{"model": "spectrogram enhancement model", "dataset": "notes from a synthesiser with random patches", "train_examples": 78125, "noise_aug": 0.01, "n_mels": 64, "hop_length": 160, "input": "log_mel", "win_length": 512, "task": "enhancement", "loss": "l1", "arch": "unet", "norm": "groupnorm", "activation": "silu", "weight_standardization": false, "pixel_unshuffle": 2, "widths": [64, 128, 256, 256], "blocks_per_level": 3, "block": "plain", "attention": true, "upsampling": "nearest_conv", "init": "kaiming_normal", "residual_init": "zero_last", "optimizer": "muon", "muon_scale": "original", "lr": 0.013, "momentum": 0.95, "nesterov": true, "orthogonalizer": "newton_schulz_5", "adamw_lr_other_params": 0.00086, "grad_clip": 1.0, "steps": 6800, "batch_size": 128, "epochs": 11.1, "lr_schedule": "cosine", "final_lr_fraction": 0.01, "warmup_steps": 340, "weight_decay": 0.1, "adamw_weight_decay_other_params": 0.01}
Rows from block 11, named by matrix and row number. Each number is 500 + 50 x the weight over its row's rms, rounded and kept within 0 to 999. All counts start at 0. Numbers have three digits each. After the name is the row's rms in percent of the matrix's.
# k: attention key (model.mid.1.attn.k.weight, 128x256), inputs 86-171
k.51 102:490486499441477394429478465525423515506488526497491525463526517554480526578461533541445552505490540547459513455480469418511569472537490523582477556615583458478481559376413627595592451485590547439456476551498480489548498637436557509378443532486496527457485495
k.52 096:487439465491575504503562519460518506496459465429458517580498481421504573473456522499523482428554527516548468462501612528482502608530511477388449474437452464401455491527496569340609510497470465543542491456486491454446566397546517556617548592560555478430498567
k.53 099:523517458526502509505462546441565502448565534467529519598518477477602422468514578541527524501496473453434549510589546478453578638506473413479389590535490526540495447467472472476388461489434534566547430446529461516508240490481464557469467558503450466483490518
k.54 107:459492514500500558529515466467532517535548506483407550482508548516440539532420556476468521521595452477455542581554489411517592450538512427471437438524451570476549588420392481561443532492531388432457430446375457531522371506476596475422578553485552491558437559
k.55 094:462553509555491507467472535508481604518500408511421528518551459432494540509513473517446365593497500575449523502576516532416554438454470596516459429589483494473529448553512480437481611497591418533557450544465456446456416424565445477533532454466522450441509534
k.56 108:480516583512552511512457448515529523468469406480523563520567569524478461480502535564470588506393552445532509386564527496518535473542384466550459511490451430549536482644505525522468475599581384508481490576376585406449506427513462531563509517501465566498451434
k.57 110:492538450578476594333522390449431596556580579513454457508495426516534432479516466458518483608483526461493561507479450555438479488560507425541533500432524451506493553358480432689560533458560503423516544518476536531509421520431495484521508495465490462559496528
k.58 105:454491526485470573573470522584487486482553364443514517373510503538537365466550521531467527532530539456459574576479555524533519567593481500484556553473507601483590534485442534484617519419483512495560503525464568606489426423464507422454396479561515489504483593
k.59 106:560505538448454636528419441500571548543465446462513500547593505526543468469501535559463562514417421516486405540511529462525401515577482515543459471489390530354602568554441463535462494685433362461628485502520504506431520472567499499393532508510489442563456470
k.60 093:515495461428544486518461559560484555530518519502436475505510406470475499523631545473487449432511491464455431560539428566442543556479587403612534473459542496479490518524499426449538530506543373494454512459572475444480522439375589521501566499506444524551451395
k.61 105:584499489520475433470457482480496561562465529464508461425476454568537460475521461442466526538588426531503483499504546487507519482468567552467563442483525469412489592621523470519427546526480449529613537522491514484625581585473416497457566514467428464499453511
k.62 100:445469457492505481529621487490398430577398369441451488554499466507541498503521471508538463487526398492508445531456529526519470497564496537485544575539545459521486443481412610366613483582556429496533487490536414483485552460513582524380549356507474535444474580
k.63 103:462542450515512517494438488542520531547487461501479465486526432483495550536536583473451586480578537522479472519493587501433486417547438566509393548568572570409530470412470430393496505517432444516535520540512506443473487508519570467494475485484533556458483576
k.64 105:476505382521397504464445369499562420513454536524417495433462617507514527437480548547405514528586470385468546547456437501495573438473517533494422555533505443459533490541541564379460582534484469551501378545506565536436550457476463492487571466510458466566528551
k.65 096:486580523470354535444571482482579456534619455531494510541515420512563561394522549534510416528527452481560528597527515568537471477426461509573496491459422541470484528476417477608429595440485494550492501457544327507437412492444448452525522577510564473530463428
k.66 096:561493507511459520490469546489498533509472551554398535570477551475426522435447555618452513352398565514486515558520550501498483405545467560539362513530487548478587369532551487589486574526548440481516492590449523522500537505418481483548426533488386477572537504
k.67 095:479401520431530530519529570552561487450553506565472506466468515618405411495487491543509507496455510422522458591484454453510412475481445577495517485537502488403589529441417500562532547499517481533640491467537454524449419392584555517421521483517498442416442568
k.68 100:501476490532396485558518576563498438472455514428556461418444536481484545433439497433488540408499514495502425511404569543490390495575395455628378582511499536429460501462552572501422492491436455595582475411511492510455574468503485540439469480536639493531510526
k.69 110:485445505459413388519456547551478512483353543537499526496442607513511456461569434487449488490510411515547423490478551558539446504456489596526509506486512506441566600428531530500515463579481570477533508578522561688514523546490525540427507498515525551535447522
k.70 096:435472472572526637486515470514536460461580529413465408554566518436664514506506546490472505432531462485509526491536505508545419446567529461584450519491509438518436439572581515512510483519540479530425583500418477652493422491440522582534496567527421453551456509
k.71 101:519517517476548530553456469530467480525571493539445510483511453487402540458437514537508414550457553507488554507576495406488454495507537694501590437546558411556484515504406552507498483511473509488447525438471428484504512457535448427491435502493538514517450567
k.72 099:446511527459501475570470466458509503544446534484549455551551452579470556580446577433541503576496460459511504562426539570479555558611489393445567481533563554460531466470462467516522598519561605450473469518440527483467564502505465632504451561509467557493445497
k.73 095:465511475494403548503559548559467500517508567523422511513500509560517469560462514515521419483445465677556562493450488480574498449407476494422520465479552409550579522571471447459539512514527505438466507534471466435487506460514480513542497468534454403499443483
k.74 104:483381553457533443428483514574496459526509453634456540499440480492476498479437533523473521549522514493440462574541506475454537488504471508432471392526535466517496495496570556456493545400537513483495381405501509532496433568557521676560396527474532471481528540
k.75 105:424507496488411499486517531505482477583460442556498541516603497518516420466482499435467484530476574567515596468500458573468478450459435540403538447473531520561607433508493484491484505444523530515571538489546519485599334512470444465479552490448479516526514595
k.76 095:502494517468515439593470491484421518509521443441506541527550473598484484536474450525429401493490519545462501506406515481469509476467467585622480567554476433425377470436501536526523437508576532458505518438510524453501457543472552466506519498538563486473531371
k.77 106:501459584517553506526469365511523570513512607456467485467585474506469524467461483474565468530453479521599496529554532470422490606470505362476589581503495528470377451478517553455426543486488527437500515538464554526525665489562528425574432523500570574433468519
k.78 097:553495529413459558437506485484440511467505521506432442464561580565583516442520542535424545444440469525494453558482493532515516510409482524496480492480454431526434470494499506421491497526672500489453545462510541395535497434570503539512513516512569467523499506
k.79 098:525523502537467480557438407577561596532542479594463548476535574586445469581457520540476490509472406593537537435523499514371477529468491528467556544490460436514560391483435514422525595552418520560484631410532606557528379490421514548479511488408506460495495526
k.80 101:464455519543451481580500502488441476483506477436454557525507471548444535443535470393478601415409414496487458466519543506480432472522478390540490490518418533583388490431450510431511550537521468562556520571581499616455482481563572593616508474538456462507372554
k.81 092:454492539469481544530475576434509466534522549463482526532525483520525485512512604502603537554407482491501455510491467508509408458609438398582559486458605561523346577552431536525515531430571467555511505497429545545514480466564520430495509485543419486537468530
k.82 100:524467495515493414455524537535403562416475435542486448557496383494461594494442525482396474434520507486494435532484574488518577508532512455501487532566495592570542535557507454434491537444475545498479466596436490503470430483532475476586599463495425549464404485
k.83 094:545563492446470498493590460445559479531545522589567473513472494460526539552540505514491457541479490504510503519414453599489466461477449523418487444547480513510556496498521547567473501484458455509472510545504447543448546551442535453408536431501571506426577553
k.84 098:470491477557388524501530619464478423531575507502474545448445439550587391419469502435476483436487426542473542557459545483500406428545474446519519423462480471390483545413520403536509487506480553508494479513459504545535527545556502540655518546559452454504570463
k.85 101:552571490558452534496454376527528479474427488437491542487465478500514535434454475471436455474474529484473433515510497457442391418485520521517461640527491453522553566486535459522492381488545548391533482490523577471523480546498465418507632606478523513572500513
k.86 095:558467517458520497457513512452560508404447548581474497500543575521527526548495537538593547590457433502590563429432477487584570505500517383358489389375522454528482487544518456516484534563467484550510463498520542468587448520532510468461491514478507468501512652
k.87 100:491475481522371468469545449421554493519428513462506500467521514482535515532469564493495518415550427422451452510537535486476474476483488516552428411495515565480530440573469573505566461393480560516517477462585435502511587500441632538488439502507528546509594553
k.88 108:434445522552507527588533544609435436462424473502533512451507497544480616510509475446439544402476504554470449542476498517515415561489482586475483503556453413478476441451484463538473569462491454517491552568607535408470448447533437559422398480437517502472463622
k.89 095:543570438556508502520530462462434589492567476521522503484422569563539466559508388532602545425503485518578465443558434524467553485469443475550483469560556486576511493467480477550481505467486496505550532515625431571474470437563419402491544521498586524522530558
k.90 101:521551422486454558466442456531468471575582479486497473516492420470517475482470496422487511456576498591460505481451556494449480518475463585540569444531573625510396650496544451552415399447458487590525454507582387492516531526496546591517520445527502474571502412
k.91 102:535499573635465522588452425456527449538450428477528491500436447508519511496420532506572555395433422526528456463482565519448570478452442466425474500447519428451488492536512404468552531447492539516484451548397595519394617453555541373585483516512545552496542501
k.92 105:504480501506490519396467461554473485435444445314455505530507493553401501518397461519521534550576478533441536508489491446465537507480532572576462408509534601439423557499527473518533552510571466537527508495530438522525457457454433488497535574548406498593461537
k.93 098:520484475493486544393523418455564477519590526423559420540463492475442539549528558478504459683486526460533545502441490542484508499537516552529453381440515474403436546484476472487511446497537504461439483508471514532464452479509513352536530438508440605493404506
k.94 094:488446467584452586548468434457487512526458516535512367419429543388537482489472507504470486492440463426497434511557524534520517492474387431506538569526490547510527488528586468566532524452519531509411436547438529577481513459612405516486554505447422560519512489
k.95 093:548489406565471499423482546530498492445495484500516516518442486455491536474538496514555498518548501500435465516497527516424495575626651574452464410568448434476536490524461550522471513508557441540562546467576484447490464455502469413570545521500594403542440495
k.96 099:520538523505441399584528411542415505526567483439490564592516479455372474552477430520387490502445494550514566480569407547532424481502488483332356492490500551452530508478509486404507545486552462438489450457545598458513439470572499542432538495540597527541577525
k.97 099:445498464437437537530478483441465483487497476419464522510486505536607415545504552499548575432498417551524508463474549481518500514401484504504484446396567490465431468504469433397544527455562526491524513454562574506532467416526511467598472476499427547452474604
k.98 103:514519498525521593559546432552519521496400512555528522534549480431590495521421543482555575565476478461447504457538585534468541445464474472495484502492584358436461575564597578575453519501481459511500567473530503468477471488514524496427558449551512420540442387
k.99 099:563539603415467399572475380488572418475439583406499525408502472480450477539515526545483418426496579516469474483481505527594440531524535485567522494603461468495469485509401479497516448542549489575480490579560490521549529555457513474437471592559478579577474487
k.100 099:458417483454501511563487413539424465466534409436501422511467510616518521492437428503511507447566476525556537470498487490484512538588558441497448508506565505531530557403551504491550670541481493504451513541385530611561485541503560499531441511544365553453490475
k.101 104:544544485552438472461440432599498460514499446472561520570529485503446489504535485586479505537525509495459571496446527452472418580526628481574440518488585460573436492566555457410553417446500558440552466461525517474492508564508587454460470537487501471463634492
k.102 099:561531483593455488481500458617427534466531499466508548578469426618489563519532555450522429532567500479496507544547549478549445538504611482478609543537464516512487428504460497514536461436569492408507485622469497543471456461513474510580434504462474422496405391
k.103 109:518563494533499405483496510560516413441526514523465504509510467533515529477421491410502566504522489519537452494481551453485515527499550463568493509510578506465509565383536460491522536569458584539628546529545430485477538383500502552501421410493468580434459485
k.104 103:564540464504422498525499476452468545535537478439427428540539553621551541541493532532512594456514435522499522526568491420379491557514522513561462452560512557488532434484524501433539429430513492501551496477493507480527456494551455540565469403475585541480449435
k.105 101:468466575531481650561424509503521597527390475478505442531512461353550674443444494553451498505462508513478492488457543574448421471587433534518503559449445486527405497500465507510505466478582492450508564508484376514537480452519472446490514494529499479538378416
k.106 101:543516548519505507534474490546525577499448454548450552567473498395449508501446550562486480574462528535537532442567482653483539463556454559506490522521499536513516438482481608398534497552561369504517540556522462489540465509522516532460439483450424457499483554
k.107 105:479471463507510567477471586470494514450431507446509507533448456446439558546597509531478641410407476478506483527470534449562540522516528521565527475442566579476471526511429521438570556530453481498453529468567547489478561416556530581485430489452450466573531455
k.108 090:479520485456527522490428574506510504401474517549466532532542382551445585481513451497423429459470348505501475513531525514538614547465482533529426471567556549526486557443438439546608581462538519510553480479497485454480485460571520534575542588525508481482463551
k.109 101:512508489463559524448465564534390514436475520464492438562580489478486421487565456514429485596456545446465571509473540479468550530555581400537532525503461546553584423540506562450537476575435464604450555494490462504549515550397428401450596449516498491531547579
k.110 098:467464505524536590504541524492490431410459435504487440434600524532458517558482447514530486401475518449523517497496542530424510408467480575516448528460455436490519540488489533616491515428521502518479384461463484523434532516469458520529516482466495580512497531
k.111 095:485501464460453558522506478524441547417428504608523586524513471496461487450541477419478524526466481442436444524465538489487459492467458519464527535460601528408620565568544572507497486481496489519520436571576503424496483456552550577569410489437466500517538557
k.112 104:571443531529616532594463572527544470488622417440503507524494478541530523468463478500488422388451438513473493472500545449503528418563452482455588570579523472496475515447481525560454430574439377336453617473484507516478422614482569497473472451460531523544493526
k.113 103:507505503492557522463478570528415567454410453651471519487547508387507523546504475541453546498577525501486467452542526486565448504483511564522508505487500497553497530537526369458543538543545525578534589578498482561421468464503455648354522530482531500453401539
k.114 098:467541496483523569499530543443438547448555584501427447543526465392495552511487508578541407550409489510432524551416472502485371447458445454489541430484481482519518586537479520422453592525559451498402553532467562445513414519452565470470429572439473522458559583
k.115 099:411511483523490652444576501445450432495467484371481517551456424537558482486436392459505532525471524553457519483459603385577457503516540574501495479458436490523547400490554453465547527504497360522483469447474538536590479469522517575472446490497570481530571522
k.116 098:544458467582503558502518437557521441448404489598522446534626579458469506534542468594545523496447505514504562535524515459530503547486417474514608493525486524505376547506375554578478597511499507466473458434522482549533511508554472428546452495500467514484448534
k.117 099:556554510529554548427519565507540515541484549576523468473555461510430508546549532506549450467453348528502559426561474621455550499472531459403452558458472596479558457542553409498433544450519451480450416497491529485497457517474520450438448431421531538466593393
k.118 097:496497499506416576395497542439523510522450528484413495449476572455549526521508605550514573507412492533455543481476468523515477396516494506504573488537512551512564432416534533498484453505455539538510535543517550564565408555416496506499506519485565532551512464